config = dict(
    model='model that predicts nearness at each pixel',
    upsampling='transposed_conv',
    loss='l1',
    init='torch_default',
    optimizer='adamw',
    lr_schedule='wsd',
)
Rows from block 5, named by matrix and row number. Rows with one number belong to one channel. Each number is 128 + 32 x the weight over its row's rms, rounded and kept within 0 to 255. All counts start at 0. After the name is the row's rms in percent of the matrix's.
# convs0: first 3x3 conv (model.mid.1.convs.0.weight, 192x192x3x3), inputs 112-119, a 3x3 kernel for each
# convs1: second 3x3 conv (model.mid.1.convs.1.weight, 192x192x3x3, transposed), outputs 112-119, a 3x3 kernel for each
convs0.135 100 [154 111  69 173 143 153  66 130 146 113 118 111 109 144 145 180 196 131  91 131 108  96 120  98  65 119  63 182 122 148 116  88 121 118  88 112  83 114 158 112 107 148  96 159 180 154 159 152  89 121  77 142 169 129  46  60 115 140 173 153 117 159 133 121 135 122  94 119  97 133 118 122]
convs1.135 072 [ 99  92  95  69  91  86 117 153 150  79 102 119  89 110 128 107 134 131 210 181 170 159 132 128 128 114 112 174 169 159 190 161 162 140 114 119  56  81  96 110 130 147 126 137 140 143 163 148 169 166 176 160 120 119  93  86  93  70  90  83 117 148 148 181 165 149 176 157 145 157 128 130]
convs0.136 100 [118 101 131 102 118 126 125 115 116 153 114 115  97 115 124  89 134 121 147 122 140 125 136 135 142 136 137 127 124 119 124 182 169 121 188 127 130  60  85 102  91 106 122 115 112 176 142 148 130  88 193 179 142 148 102 165 112 128  88 113  81  56 103  42  68  86 119 121  96 118  90 100]
convs1.136 123 [201 204 201 133 146 132 140 148 152 165 189 174 147 154 145 136 134 126  93  80  90 111 109 114  96  95 105  75  68  70 111 110 111 114 105  98 157 166 155 118 113 116 137 132 132  39   8  26 102  81  87 115 124 100 191 203 190 156 162 158 137 144 154  53  32  50 106 112 115 120 115 117]
convs0.137 097 [172  88  80 183 144 151 113 138 123 115 124 118 120 147 139 163 163  86  93 139 114  75  79  83  90  86  91 150 135 136  79  76 105 132  91  91 123 145 173 145 158 165 136 167 156 159 127 164 111 127  91 116 136 131 113 103 112 182 157 150 122 134 133 157 151 134 116 114 111 123 118 124]
convs1.137 068 [100  96 104  90 100  89 153 164 157  86 102 105  84  99 112 116 137 128 215 189 178 152 129 137 117 104 112 173 166 160 171 154 159 117 104 115  55  70  80 104 117 125 131 141 135 147 157 140 165 161 168 119  92 105  97  93 100  91  99  89 147 154 150 178 165 158 173 159 152 140 119 131]
convs0.138 098 [144 128  87 191 191 181 119 122 109  87  85 140 116 126 153 175 201 118  61 117 102 107  87  85  98 102  93 144 135 132 104  99 120 121  63 118 127 158 157 126 138 122 162 171 158 113 131 183 119 111 118 136 145 176  92 113  81 175 168 152  89 106 104 172 174 172 135 131 116 132 136 122]
convs1.138 055 [123 118 123  71  89  75 149 169 166 115 126 117  66  87  97 111 123 111 176 149 161 169 131 140 124 113 134 141 136 137 198 165 175 119 112 121  78  94  88  92 111 127 127 131 119 140 142 128 182 162 199 133  91  89 127 118 122  71  84  68 147 146 144 146 135 140 188 161 158 141 129 140]
convs0.139 108 [166 127  97 215 190 140 141 133 102  71 157 149 115  70 123  87 144 149  89 146 146 148  87 133  41  73  70 173 146 162  87  52  91 145 102 135 113 132 119  68  87 140 132 144 127 116 142 170 144  84  86 105 172  96 112  72  88 193 130 168 111 135 121 101 130 139 120 123 105 123 111 110]
convs1.139 095 [118 101  89 157 150 132 144 159 158  71  80  77  96 123 111 121 129 124 176 169 175 133 113 122 125 113 128 178 185 193 123 109 132 116 110 114  71  76  76 119 142 138 126 137 127 119 147 155 108 126 148 112 112 100 102  88  76 147 151 126 147 162 155 179 172 171 137 123 127 115 109 116]
convs0.140 101 [100 117  87 180 173 114 132  81 200 152  62  72 135 124 159 154 162 141 103 163 140 111 104 136  98  96  78 145 123  95 132 136 174 173 142 147 123 140 175 124 134 166 106 144 146 145 114 192 140 174 152 105 127 169 139 132 134 134 104 126  93 116 167 178 158 167 104 100 131 102  83 104]
convs1.140 097 [154 157 163  90 101  77 127 131 135  99 142 112 147 148 148 166 171 156 183 137 178 131 125 125 103  99  93 119 108 117 143 131 138 111 109 103  62  85  51 136 122 134 148 155 165 106  92  76 163 130 158 147 142 118 147 145 147 103 116  93 132 135 144 148 120 148 131 127 122  97  97 110]
convs0.141 099 [108 129 158  80 138 141 123  92 124 193  79 108 100 122 157  87  71 130 143  96 107 143 107 151 127 125 123 102 127 131 151 159 169 134 169 135 126  72  60  99 133 125 111 143 101 117  92 147 163  95 164 180 151 130 126 157 170 130 131  79  96  56 104 106 124 106 153 118  98  79  87 127]
convs1.141 116 [184 192 189 133 134 124 154 146 152 159 177 189 151 149 134 140 140 123  88  77  87 108 106 117 103 102 112  80  70  63 118 120 124 110 108 104 161 166 164 131 118 111 140 133 132  59  32  28 111 102  92 106 126 114 180 194 185 157 153 146 154 147 144  51  28  26 109 110 123 108 110 123]
convs0.142 102 [165 161 133 160  98  91 107 142 126 185 102 211 115  85 139  86  27  85 145 133 174 131 124 145 158 115 146  66 123 172 113 147 149 120 147 120 152 148 114 114 116 128 103  70 164 144 111  97 135 157 131 105  97 109 138 179 179 133 117  97  91 121 114 124 136 152  83 109 127 150 144 128]
convs1.142 154 [124 123 126 148 110 105  95 120 140 189 157 125 145 124  93 167 157 122  70 113 128 113 129 140  91 107 119  94 112 124 103 148 167 114 121 131 214 167 139 149 138 131 163 163 153 155 132 123 161 159 149 189 133 110 134 135 131 148 105 100 117 125 143  60  93 117  99 141 159  98 116 133]
convs0.143 095 [200 130 146 161 107  82 126 121 150  80 129 115  84 131 128  51  71  99  93 142 109  99 123 140 143 104 113 111 105  84 173 171  57 157 113 140 120 119 109 110 131 162 106 150 130 124  82 122 137 124 167 123 139  84 155 102 168 107  84  72 127 115 183 123 189 156 108 108 122 128 140  84]
convs1.143 132 [148 156 153 134 128 134 154 159 181 146 169 165 144 156 144 171 170 160  82  82  95 105  96  99 106  96  92  96  86  86 120 117 111  96  75  56 170 170 169 154 158 153 179 171 172 133 107  92 166 147 129 158 127 105 150 164 159 137 145 130 141 164 174  84  77  79 111 102 109  92  75  65]
convs0.144 102 [136  99  94 206 167 162  78 115 180 155  82  62 114  75 115 213 142 158  98 123 183 140 114 121  92 109 103 197 168 127 125 120 148 110 105  86 111 172 176 125 127 151 104 158 140 178 152 197  90 135 104 120  98 156 111 115 111 192 139 154 103 147 164 153 130 167 117 105 113  90 104 108]
convs1.144 113 [143 139 156  99 102  95 115 111 109  98  94  65 149 144 149 146 144 142 188 171 187 134 133 127 115 106 100 132 133 132 142 136 136 117 122 111  59  61  39 133 125 142 146 148 160 127 113  87 157 136 145 143 138 132 137 128 141 104 105 103 108 108 111 159 154 167 122 123 116 112 112 116]
convs0.145 098 [ 70 122  90 221 151 162  80 106 111 147  84 112 110 149 164 130 208 156 184 151 116 145 143 148  71 118  86 167 163 168 130  88  84 142  89 118  99 120 138 122 110 113  97 141 157 147 141 169 107  88  95 120 147 133 110  91 139 209 165 171  99 130 135 180 118 129 123 123 135 127 124 106]
convs1.145 080 [118 113 116  56  64  58 117 135 133  93 105  95 112 117 107 134 129 116 183 174 177 139 136 134 108 110 119 155 152 155 181 174 180 136 128 139  67  71  67 132 129 130 154 152 139 131 125 126 181 175 184 173 142 137 107 103 101  60  64  52 119 130 119 163 159 164 156 154 155 128 134 147]
convs0.146 098 [121 189 133 162  64 198 106 143 180  20 110  78 128 130 106 116 104 147  90 111 136 168 167 141 129 102 111 172 176 158 125  98 135 168 129  95  98  68 112 145  88 151  60 140 200 140 164  61 150 147 170 125 128 152 181 107 108  97 192 212  35 140  89 136 186 127 100  98 124 129 109 102]
convs1.146 144 [159 171 174  98 117 159 129 128 131  79 146 201 120 138 144 164 154 154 165 125  93 125 120 117  98  99 100 133  95  52 147 128 109 112 117 104  83 128 198 132 133 139 171 157 156 102 100 106 161 144 104 135 145 153 165 176 188 104 125 160 141 141 137 170 115  65 135 121 118 101  97  86]
convs0.147 104 [108 113 158 209 169 148 138 126 118 102 119 132 149 125 119 152 160 127 111 128 122 171 136 140 119 121 112 178 138 138 116 121  78 120 118 124 112 110 123  97  92 107 150 172 177 129 120 152  62  76 110 106 155 161  81  90 101 202 224 196 115 112 114 140 138 124 114 102 113  43  39  48]
convs1.147 097 [160 151 158  87  86  95 115 114 118  91  97 101 148 136 139 141 138 145 169 163 166 138 134 128 106  94 100 121 122 118 140 142 136 124 123 108  71  71  75 128 120 126 145 151 154  99 101  96 163 160 154 125 127 117 153 146 153  92  83  92 121 110 128 137 135 134 116 123 122 116 113 108]
convs0.148 096 [174  77  78 193 150 152 121 123 117  95 105 111 135 145 146 168 155  97  98 135 107  77  71  70  84  88  79 145 119 130  92  80 103 140  87  75 124 155 170 135 155 160 148 177 171 129 118 162 118 111  89 113 126 135 108 105 109 180 168 146 112 127 116 172 166 172 123 115 109 122 117 123]
convs1.148 065 [116 112 117  70  78  68 151 164 159 102 114 116  71  97  95 115 132 122 201 177 172 162 137 146 115 103 118 153 147 143 189 170 179 119 110 118  67  80  87  97 111 116 134 139 130 137 143 131 180 176 188 128  98  99 114 108 114  74  79  68 144 146 146 157 148 143 184 165 167 140 124 136]
convs0.149 106 [113 112 125 208 166 155 110 118  97 143 113 132 166 114 125 169 176  95  90 110 138 140 145 159 104  93 105 156 131 135  61  58  98 125 118 104 138 143 153 155 145 139 152 201 187 191 115 174 108  92 108 138 165 163 107 110 109 172 192 128 110 131 137 137 139 120  98  80  86  49  75  80]
convs1.149 108 [158 144 157 110 106 110 112 109 122  83  92  76 134 130 137 129 131 153 174 165 172 138 137 129 106  94 104 127 133 134 141 142 132 136 142 128  84  94  87 126 123 131 133 129 136 112 126 108 146 141 150 131 129 114 150 137 144 106  96 100 121 111 136 154 148 151 125 131 121 127 122 110]
convs0.150 095 [145  88  74 183 162 175 109 114 114  89  85  95 130 132 123 170 164  92  71  98  63  85  86  62  85  89  70 145 122 135 106  86 116 127  90 111 130 157 157 126 139 134 159 182 161 107 129 172 117 114  99 123 134 151  99 106 107 182 174 143 100 115 111 181 179 184 116 123 107 132 129 128]
convs1.150 066 [125 122 125  53  64  49 148 160 155 116 125 126  68  95  90 114 127 118 175 158 159 168 138 147 120 110 125 139 135 132 208 184 198 123 114 122  87  97  99  97 113 119 133 136 128 131 135 125 189 183 206 142 103 109 124 118 122  59  63  47 137 139 135 142 137 134 191 168 175 146 130 140]
convs0.151 109 [178 169 125 206 151 138 114 126 114 126 147 126 123 115 110 172 131 207  99 139 138 156 126 139  23  72  94 181 121 143  96  95 124 159 115 111 130 152 173 118 126 155 139 145 183 128 150 132 137 107  87 154 159 143 107  96 105 162 138 197 123 140 108 127 137 111  93  89  95 106 102 117]
convs1.151 112 [145 128 133 116 125 145 134 135 138  51  81 121 124 128 143 106 124 143 202 164 152 137 124 115 138 102 115 157 151 134 134 129 107 129 117 101  46  83 116 122 131 141  97 116 127 111 137 132 146 143 126 112 104 109 140 126 133 123 125 153 131 139 149 206 171 145 136 125 114 130 108  95]
convs0.152 099 [107 123  95 188 172 138  73 101 107  93 100 118  87 122 159 146 176 162 175 183 111 130 149 126  67  97  87 147 147 182 102 110  74 111 126 126 102 123  95 113 110 102  97 155 148 125 157 157  98 118  83 131 185 137  94 120 137 217 165 155 117 132 141 158 118 103 124 133 114 127 114 101]
convs1.152 080 [116 111 114  57  67  60 119 142 141  92 106  96 108 115 112 126 131 121 189 178 180 145 138 133 113 109 113 158 154 158 188 176 181 138 123 135  67  73  71 126 131 135 144 151 144 127 129 130 177 176 185 165 137 140 105 101  99  56  65  55 125 137 126 164 157 161 160 156 155 134 132 142]
convs0.153 100 [175 103 117 110 107 175 176 109 113 114 129 104 118 126 146  73 148  97 122 135 112 139 129 152 138 151 157 117 128 146 135 182 169 155 146 143  78  82  89 110  84  68 130 138  98 123 135 159  89 135 160 197 148 131 129 149 151 129 147  85  82  81 156  32  55  98 168  83 102 109  99  82]
convs1.153 123 [192 204 205 139 147 138 142 145 152 162 185 179 143 152 142 130 133 130  88  77  92 110 108 115 103  98 103  78  69  67 115 110 112 113 104  97 159 166 155 116 111 113 133 128 131  50  15  15  95  80  78 116 128 102 189 203 197 159 162 162 134 138 151  51  35  52 114 112 116 127 118 111]
convs0.154 106 [ 99 122 135 188 166 147 112 144  90 159 110  98 149 104 113 154 146 121  94  99 155 143 144 150  96  82 117 162 141 128  80  71  91  88  83  56 134 173 172 157 138 138 170 194 173 182  94 151 108  90 104 140 152 183 109 119 105 173 216 108 106 104 117 163 131 132 109 107  94  20  63  66]
convs1.154 095 [147 132 151 103 101 119 109 108 117  77  82  72 142 136 143 126 140 146 183 173 176 135 134 126 105  84 104 133 141 136 140 142 127 146 147 136  82  95  90 131 128 133 137 140 138 132 143 119 153 144 139 129 127 114 142 127 138 104  94 108 119 110 129 155 153 153 116 123 114 130 120 113]
convs0.155 101 [109 130 125 126 127 103 168 145 157 171 122 144 109 124 125 110 114  84 150 137 178 119 144 217 157 123 126 128 105 136 200 139 137 107 157 166 121 113 135 115 135 110  69  77  71  88  93  94  82 121 148 154 102 128 100 134 110 114  83 115 139 102  93 113 147 104 133 154 141 147 147 120]
convs1.155 123 [ 90  89  90 180 178 183 143 138 142 134 118 128 133 137 135 131 136 136 116 112 113 118 116 118 151 152 149 148 152 146  93  95  95 117 114 114 184 192 198 143 151 149 121 122 127 183 186 188  84  86  81 109 114 109 100  98 100 172 169 175 145 151 152 122 129 119 113 113 115 125 124 125]
convs0.156 097 [138 122  78 178 183 180 114 117 119  85  82 138 110 126 143 170 187 112  67 112  83  97  84  74 101  96  84 142 137 133 105  98 118 127  78 113 115 156 146 126 141 123 165 175 167 107 137 178 119 112 113 131 147 166 104 114  91 173 168 156  97 104 108 182 184 169 122 127 113 132 134 127]
convs1.156 059 [123 119 125  61  78  63 147 165 160 115 126 121  67  89  91 114 124 111 176 153 161 168 134 144 120 111 131 141 136 135 202 174 186 121 114 125  80  94  92  95 111 123 131 134 123 137 138 126 187 170 202 139  99 101 126 118 122  67  74  57 142 140 137 145 136 137 188 164 166 142 132 143]
convs0.157 098 [134 107  96 221 189 141 123  99 145 104  86 105 134 111 169 159 123  87  99 154 151 120 130 155 144 112 115 178 186 137  84 106 196 130 102 155 101 125  98 112 116 114 125 120 112 128 183 166 108 156 144 136 116 119 137 145 101 198 146 135 127  78 128 152 129 178 125  89 103 120  93 102]
convs1.157 135 [164 156 166 144 124  99 122 123 140 147 145  90 161 155 137 163 174 161 105 115 178 109 113 126  93  96  97  93 103 126  99 108 139 111 119 107 155 130  69 146 139 139 150 158 171 116  98  52 143 134 154 145 152 107 154 150 159 161 139 101 143 130 146 108 110 151  97 111 127 101 101  99]
convs0.158 103 [108 119 124 205 144 172 126 144 132  96 129 100 122 153 119 130 161 139  87 138 111 149 108 116 110 111  92 172 150 143 132 123  77 116 105  99 112 109 118 107 107 114 137 172 190 138 137 161 118 113 100 118 174 134 100 105  88 189 189 209 102 111  81 128 147 133 116 115 108  57  73  49]
convs1.158 095 [157 149 151  92  90  97 109 112 113  95 101 102 140 128 130 141 141 146 169 168 176 144 144 138 104  92  97 121 123 120 148 154 148 120 114 105  63  65  70 120 112 117 147 152 155  98  99  99 150 159 156 128 129 121 154 143 147  97  80  85 114 109 122 131 136 136 123 132 129 116 112 107]
convs0.159 098 [158  89  76 178 125 165 101 137 146 151  97  95 100 159 123 166 205  99 119 153  84 116 133  86 103 117  49 137 115 152 113  80 132  91  79 155  89 139 144  83 152 154  96 167 183 161 163 122  75 103 136 142 176 136  56 101 133 175 185 127 117 128 121 149 106 151 132 133  98 123 120 117]
convs1.159 073 [134 124 124  49  56  50 102 131 131 101 111 118 102 109 109 107 122 125 181 174 169 156 143 140 129 120 123 141 142 138 196 185 192 147 129 128  80  84  89 115 121 128 130 138 139 120 129 125 176 174 190 175 144 132 126 114 116  53  51  43 107 124 130 149 147 139 165 160 161 157 141 143]
convs0.160 103 [117  73 101 197 152 129 122  96 126 184  52 131 145 166 201 190 165 123 202 182 138 135  97 122 131 131 134 152 231 156  80 106 133 130 153 150 120 140 121 130 140 106 164 147 139 130 177 151 106 153 142 149 146 144 164 170 109 190 125 113 130 114 128 176 158 175 115  97 103  92 100 111]
convs1.160 114 [126 111 127 141 121  91 110 111 123 189 138  43 138 124 113 151 157 151  95 136 204 129 134 142  68  74  83 100 124 169 122 142 160 120 132 132 179 121  46 128 123 121 155 154 157 158 160 130 137 141 164 137 124 111 125 119 119 140 119  78 127 108 131  85 122 187 118 132 142 101 105 112]
convs0.161 102 [114 193 148 145  86 190 100 175 164  81 102  53 144 144 131  93 124 158 110 112 111 188 148 142 109 118  83 177 151 176 105 117 116 179 133  46  77 103 110 148  98 172  84 160 196 194 159  75 173 129 150 151 121 114 156 124 144  86 184 166  39 147  68 167 158 113 103 114 128 132 113 114]
convs1.161 115 [137 140 160 115 130 173 134 122 116  45 120 190 111 129 147 150 148 143 187 141  98 123 123 118 107 104 118 169 137  83 147 128 101 107 119 115  58 115 195 127 131 141 160 149 139 135 140 129 161 130  84 138 151 154 138 137 166 112 139 181 142 136 128 200 147  81 135 125 108  99  99  94]
convs0.162 097 [135 122  76 182 182 181 104 111 105  87  79 142 124 133 143 172 190 113  63 110  81  98  84  74  99  88  76 138 133 136 106  93 123 125  77 115 120 156 152 123 140 127 164 172 171  99 131 181 111 122 106 124 144 179 102 111  97 170 167 148  90 104 108 180 182 170 121 130 115 129 134 132]
convs1.162 059 [125 121 125  59  74  60 148 166 164 117 127 124  65  88  89 114 124 113 175 152 159 168 134 143 120 110 130 139 134 133 204 176 188 120 113 122  84  96  96  95 109 122 130 133 123 136 139 127 190 176 205 137  96  94 127 120 123  63  71  53 143 142 141 144 135 135 190 165 169 142 130 141]
convs0.163 099 [108  71  74 211 146 167 102 104 177 137 123  43 150 135 111 168 170 154 108 158 135 152 126 131  73 133  99 145 156 160 149 103 105 131 131 125 113 145 160 118 124 116 111 146 145 148 139 174  91 125 102 125 119 141 106 110  96 153 159 139 122 138 110 168 154 163 114 114 115 111 116 102]
convs1.163 099 [142 137 139  83  91  78 111 123 123  98 110  93 135 138 139 150 148 142 193 176 185 149 142 129  99 100  95 130 129 131 161 152 151 114 109 102  42  50  40 120 118 141 154 154 159 111 108 102 164 150 169 148 135 128 135 129 128  86  95  89 106 124 129 160 153 159 138 137 129 113 114 118]
convs0.164 098 [173 147 192 122 109  87 123 131 134 154 134 115 124 102 109  59  76  72 174 161 164 129 148 180 158 113 113 102 118 112 132 166 109 124 165 176 128 151 134 112 134 120  80 123 130  95  97 126 106 165 148 135 150 137 158 162 131 122 118 111 125  82 133 101 110 108 132 159 157 119 123 129]
convs1.164 093 [130 133 133 235 209 221 131 136 131 136 137 138 134 141 136 126 124 129 101 108 107 109 110 117 136 142 132 117 117 115  59  73  76 128 125 118 174 169 173 157 155 153 129 121 139 148 141 136  95  93  64 142 119 125 130 137 138 208 197 192 133 144 140 105 107 106  75  89 102 119 130 129]
convs0.165 096 [136 120  75 182 183 180 106 112 111  85  78 130 118 135 134 168 184 104  59 108  81  94  84  71  93  94  75 138 130 135 109  89 122 128  81 113 120 153 149 127 144 128 167 172 167 111 134 178 112 119 112 124 139 169 103 109 101 174 170 147  94 104 109 178 180 168 122 130 115 131 135 131]
convs1.165 060 [124 120 124  57  73  57 148 163 160 116 127 124  68  91  88 114 124 114 175 153 160 167 134 146 121 111 129 139 135 134 205 177 192 121 114 122  83  97  95  95 111 120 130 133 124 136 138 127 190 176 207 139 100 101 125 119 123  62  69  50 141 139 138 145 136 135 189 166 170 142 132 141]
convs0.166 100 [124 133 148 112 115 160 130  88 104 158 125 107 112 128 123 106 104 118 127 161 112 127 124 130 146 159 123 123 105 160 135 155 149  88 197 124 137  70  79  90 107 102 124 122 132 151  93 125 203  30 196 169 138 120 143 136 199 112 131  93  29  64 108  89  78 101 151 106 141 105  70  97]
convs1.166 116 [197 202 201 135 142 131 139 141 143 175 185 173 147 150 140 127 130 124  81  81  93 109 108 121  96  93 108  72  69  68 116 112 119 118 110 107 169 170 157 122 113 112 137 131 130  42  23  26 109  88  89 121 124 108 190 202 189 158 160 155 132 137 144  39  35  45 104 109 120 121 123 119]
convs0.167 101 [118  98  99 200 152 176 142 122 145 127  99  76 137 105 162 143 125 154 143 114 118 153 129 107 109  91  79 171 201 152 122  84 132 130  84 119  83 136 122 127 117 100 147 162 141 136 154 177  92 137 148 122 144 139 135 111 148 191 156 157  98 114 130 185 128 161 127 108 120 118 103 109]
convs1.167 103 [145 141 148  82  91  83 104 112 102  98  97  61 135 124 106 141 145 135 178 177 192 144 145 147 106 103 103 128 130 137 158 162 171 111 108 114  63  59  35 124 112 105 150 152 151 116 113 102 169 138 155 145 134 134 139 130 133  84  87  83 110 120 106 147 150 167 130 140 144 112 111 117]
convs0.168 100 [ 85 104 101 245 137 167  96  93 104 130  99  71 122 118 141 156 187 159 156 147 134 145 145 117  79 102  74 151 169 158 138 111  90 124 125 115  68 146 130  88 115 102 117 148 148 149 164 181  82 105 103 121 123 168 120 119 153 195 183 178 100 108 132 212 133 165 127 112 130 108 114 116]
convs1.168 089 [142 137 140  56  68  66 106 124 121  89 102  90 120 125 111 137 132 118 185 175 176 139 141 133 111 114 117 135 134 136 177 167 174 135 131 133  57  62  58 134 126 129 150 150 142 113 110 104 191 165 178 172 142 135 132 125 126  62  71  67 104 118 114 156 153 159 145 148 146 123 126 136]
convs0.169 107 [120 201 158 137 134 160 115 149 122  80  79  90 161 128 118 125 130 170  62 107 139 192 147  96 100 114 110 169 189 157 125 111 113 136 126  85  83 100 110 179  96 159  81 160 192 177 172  97 174 166 127 160 125 113 143 130 123  94 157 176 104 115  73 155 136  92 109 105 111 119  93 112]
convs1.169 108 [150 148 148 113 136 181 134 126 116  37 121 202 111 135 147 111 129 120 209 150 101 134 124 116 129 119 149 156 131  96 145 125  99 124 129 124  35 115 193 120 132 139 134 132 110 121 130 135 161 125  88 121 134 144 147 143 150 103 136 181 130 126 125 198 145  81 138 123 111 125 118 102]
convs0.170 097 [135 131  86 179 179 175 108 116 113  75  81 131 114 132 159 172 197 129  67 113  90 112  89  77  98  98  88 143 137 136  98  93 122 120  78 114 114 153 150 133 138 122 163 171 163 104 120 179 111 114 113 130 145 178 103 114  89 176 167 149  84  99 102 172 181 170 126 124 113 129 133 124]
convs1.170 058 [125 121 125  57  75  62 151 169 166 117 127 123  67  88  92 115 124 114 172 148 157 167 131 141 121 110 130 138 133 133 206 176 188 119 111 120  85  98  97  96 112 127 130 133 124 136 138 126 190 174 204 131  89  94 128 120 123  61  70  53 148 146 142 143 133 135 190 166 167 141 131 141]
convs0.171 095 [147  88  74 187 162 174 111 117 122  82  79 111 117 131 129 169 173  91  68 106  78  84  77  60  83  89  69 142 125 137 106  79 117 132  82 109 130 155 159 123 141 137 154 173 165 103 123 171 120 119 102 128 137 154 102 101 106 196 174 150  95 111 113 179 176 181 118 122 112 127 130 125]
convs1.171 064 [123 119 123  57  70  54 149 162 157 113 124 124  68  94  89 114 129 118 179 160 160 167 137 147 118 107 123 142 137 135 204 180 193 122 112 122  83  95  97  96 112 119 134 137 128 133 138 126 188 179 202 139 104 105 122 116 120  64  70  52 139 140 136 146 139 136 190 167 173 144 129 140]
convs0.172 095 [149  99  73 182 172 172 114 124 124  92  86 115 116 126 113 163 176 104  53 101  73  76  68  58  87  96  74 139 128 131 114  83 114 132  84 115 126 157 161 129 146 140 163 175 170 113 128 167 119 110  97 123 128 157 103 112 102 193 168 147 100 111 119 181 181 171 124 129 115 127 131 128]
convs1.172 065 [123 120 123  56  68  52 149 162 158 115 126 127  66  93  91 113 127 119 178 159 160 167 136 146 121 108 124 141 136 134 205 181 192 122 113 120  82  95  98  93 109 118 131 135 127 134 137 126 188 180 204 138 105 101 123 118 121  62  67  50 139 140 138 145 138 135 191 169 173 143 129 139]
convs0.173 098 [114 120 128 101 138 161 114  98 102 135  70  74 120 102 123 136 139 141 121 142 144 133 123 134 167 167 151 104 150 144 154 169 144 140 180 138  93  68  36  60  79  95  95 145 111 163 116 123 101 116 140 191 146 148  93 167 151 139 122  91 110  93 151  50  88 105 120  99 132 119 104  98]
convs1.173 124 [196 209 204 142 149 137 143 144 155 160 181 170 148 153 145 130 130 130  91  80  92 114 108 114 105  99 104  80  69  72 111 108 110 112 108  98 154 164 149 116 112 113 130 125 131  41   9  16  82  65  83 104 120  98 187 203 195 163 166 161 135 137 154  58  44  63 105 108 116 128 120 116]
convs0.174 096 [146 109  66 186 175 179 111 119 115  77  89 115 120 135 131 173 181 102  59 113  82  92  80  68  88  89  76 145 131 135 109  88 120 128  86 111 119 153 150 130 137 133 163 177 168 104 131 178 114 117 113 123 148 159  98  98 106 173 168 147  94 108 110 187 179 177 117 131 111 130 131 127]
convs1.174 061 [124 120 124  60  75  60 144 162 160 108 122 122  65  93  92 113 127 115 180 158 160 168 135 144 121 110 127 142 137 134 203 175 187 125 114 123  78  93  96  94 112 122 131 135 126 135 139 127 186 174 201 143 103 100 124 117 121  64  72  56 136 138 137 148 139 136 188 165 168 146 130 142]
convs0.175 101 [179 138  94 114 115 132  97 129 109  90  96  56 118 122 169  98  70 122  93 159 106 120 102 169 125 139 143 145 120 101 114 137 181 106 122 149  94  70  67  92  97 127  70 113 141 155  97 152  80 116 174 166 170 134 112 157 182  68 110 112  89 111 103  88  70 125 112 124 139  90 141 109]
convs1.175 133 [189 191 185 137 143 141 134 134 139 178 190 176 147 151 144 134 133 127  82  76  87 118 112 120  99 102 105  72  68  75 113 115 113 120 113 104 167 170 160 122 115 121 135 129 134  54  32  49 100  87  97 120 127 115 189 193 179 157 166 153 132 134 148  31  25  43 109 112 116 120 115 105]
convs0.176 103 [154  65 111 187 123 184 169 108 110 134 109 103 119 155 148 195 195  87 123 129 112 110 129 115 113  65  51 160 119 157  87  85 105  90  67 119 116 136 152 110 153 163 155 201 180 199  88 147 150 104 137 163 170 161  62 103 138 161 194 104 139  89 106 155 137 148 107 125 114 126 122 124]
convs1.176 095 [134 129 134  92  94  74 133 140 133  94  93  91  91 106 100 121 117 123 189 178 178 158 151 153 127 127 130 144 146 140 176 165 174 119 126 121  74  74  73 105 108 111 115 115 118 122 124 114 162 142 179 139 117 119 125 118 127  96  87  77 131 127 133 160 163 157 159 155 161 125 128 132]
convs0.177 096 [155 106  75 187 176 177 114 117 112  83  76 126 118 130 122 173 170 100  60 108  79  91  77  69  89  87  75 139 133 132 109  85 119 124  83 115 127 159 158 132 141 130 167 175 170 112 133 175 125 117 105 124 140 164  98 102 103 177 167 151  98 111 110 179 178 177 121 134 119 135 135 133]
convs1.177 062 [125 121 124  57  72  55 148 163 159 117 126 124  65  92  89 113 126 117 178 158 161 168 135 146 121 111 128 139 136 134 204 177 190 122 112 121  83  95  96  93 110 119 130 133 124 135 138 127 189 178 208 139  99 100 125 118 122  63  70  53 139 141 139 144 138 135 189 166 171 143 128 140]
convs0.178 102 [153 116 123  85 140 167 134  84 104 135  90  98 120  93 161  87 142 136 126 126 117 124 105 129 135 159 127 104 143 136 115 181 174 160 139 108  87  68  72  79  99  81 114 118 118 135 140 156  82 107 190 166 141 144 132 129 191 111 132  99  71  59  91  54  56  90 119  99  98 111  78  74]
convs1.178 120 [192 202 198 137 144 138 146 148 153 166 183 177 147 150 139 132 132 124  86  78  89 111 107 118  97  94 111  76  72  72 115 113 114 112 105 102 158 164 152 117 109 111 134 127 126  45  15  22  96  82  84 113 118  98 188 197 187 158 158 155 140 142 153  55  38  48 111 113 121 119 118 119]
convs0.179 100 [120 119 143 142 125 180 144  78 127 171  85  91 105 126 158  84 123  99 125  92 139 131 132 118 135 125 134  87 137 148 143 177 164 145 198 150  88  74  89  74  93 114 111 128 127 123 141 136 131 141 133 194 137 114 173 157 158 116 135  88 140  47  91  82 104 100 164 110 125 109  48  88]
convs1.179 116 [193 197 191 132 137 131 144 144 157 167 187 180 148 150 139 131 134 124  86  78  89 113 107 113 101  95 109  73  69  67 118 116 116 118 108  99 159 163 158 118 110 113 135 127 129  53  17  24 107  96  94 118 118  99 190 197 186 160 156 151 134 137 148  48  34  38 109 111 114 114 118 120]
convs0.180 105 [110 189 158 144  94 170 129 130 108  89  80  56 146 144 119 111 145 157  62  99 118 181 164 117 101 120 108 157 145 162 143 136  71 186 120  95  85  79 106 154  90 177  81 160 202 190 173  99 178 159 157 169 122 118 141 113 110  95 169 188  74 119  65 140 154 102  97 111 111 132 107 129]
convs1.180 120 [155 164 170 101 140 172 137 130 123  40 139 201 104 138 150 131 133 132 200 141 100 126 116 116 117 112 124 163 116  73 151 122  99 115 125 117  46 117 191 119 132 134 145 140 130 104 119 121 171 132  88 129 149 149 153 163 175 102 147 178 140 135 132 198 131  71 140 121 112 110 108 100]
convs0.181 096 [141 114  71 181 171 177 110 114 111  82  80 126 120 133 130 168 178  99  55 101  77  96  82  63  94  92  72 142 132 137 107  91 120 132  84 115 113 154 150 123 140 128 168 173 167 108 130 179 112 122 113 129 147 166 103 111 100 175 171 148  93 105 112 181 186 170 118 128 113 129 136 130]
convs1.181 062 [124 120 124  56  71  55 145 162 157 114 126 125  68  91  89 113 126 116 177 155 159 167 135 146 121 110 128 141 136 133 205 178 191 123 115 123  82  96  97  95 109 119 131 133 124 135 137 126 191 176 204 142 103 103 124 119 123  63  70  52 138 137 136 146 137 135 188 166 170 145 131 142]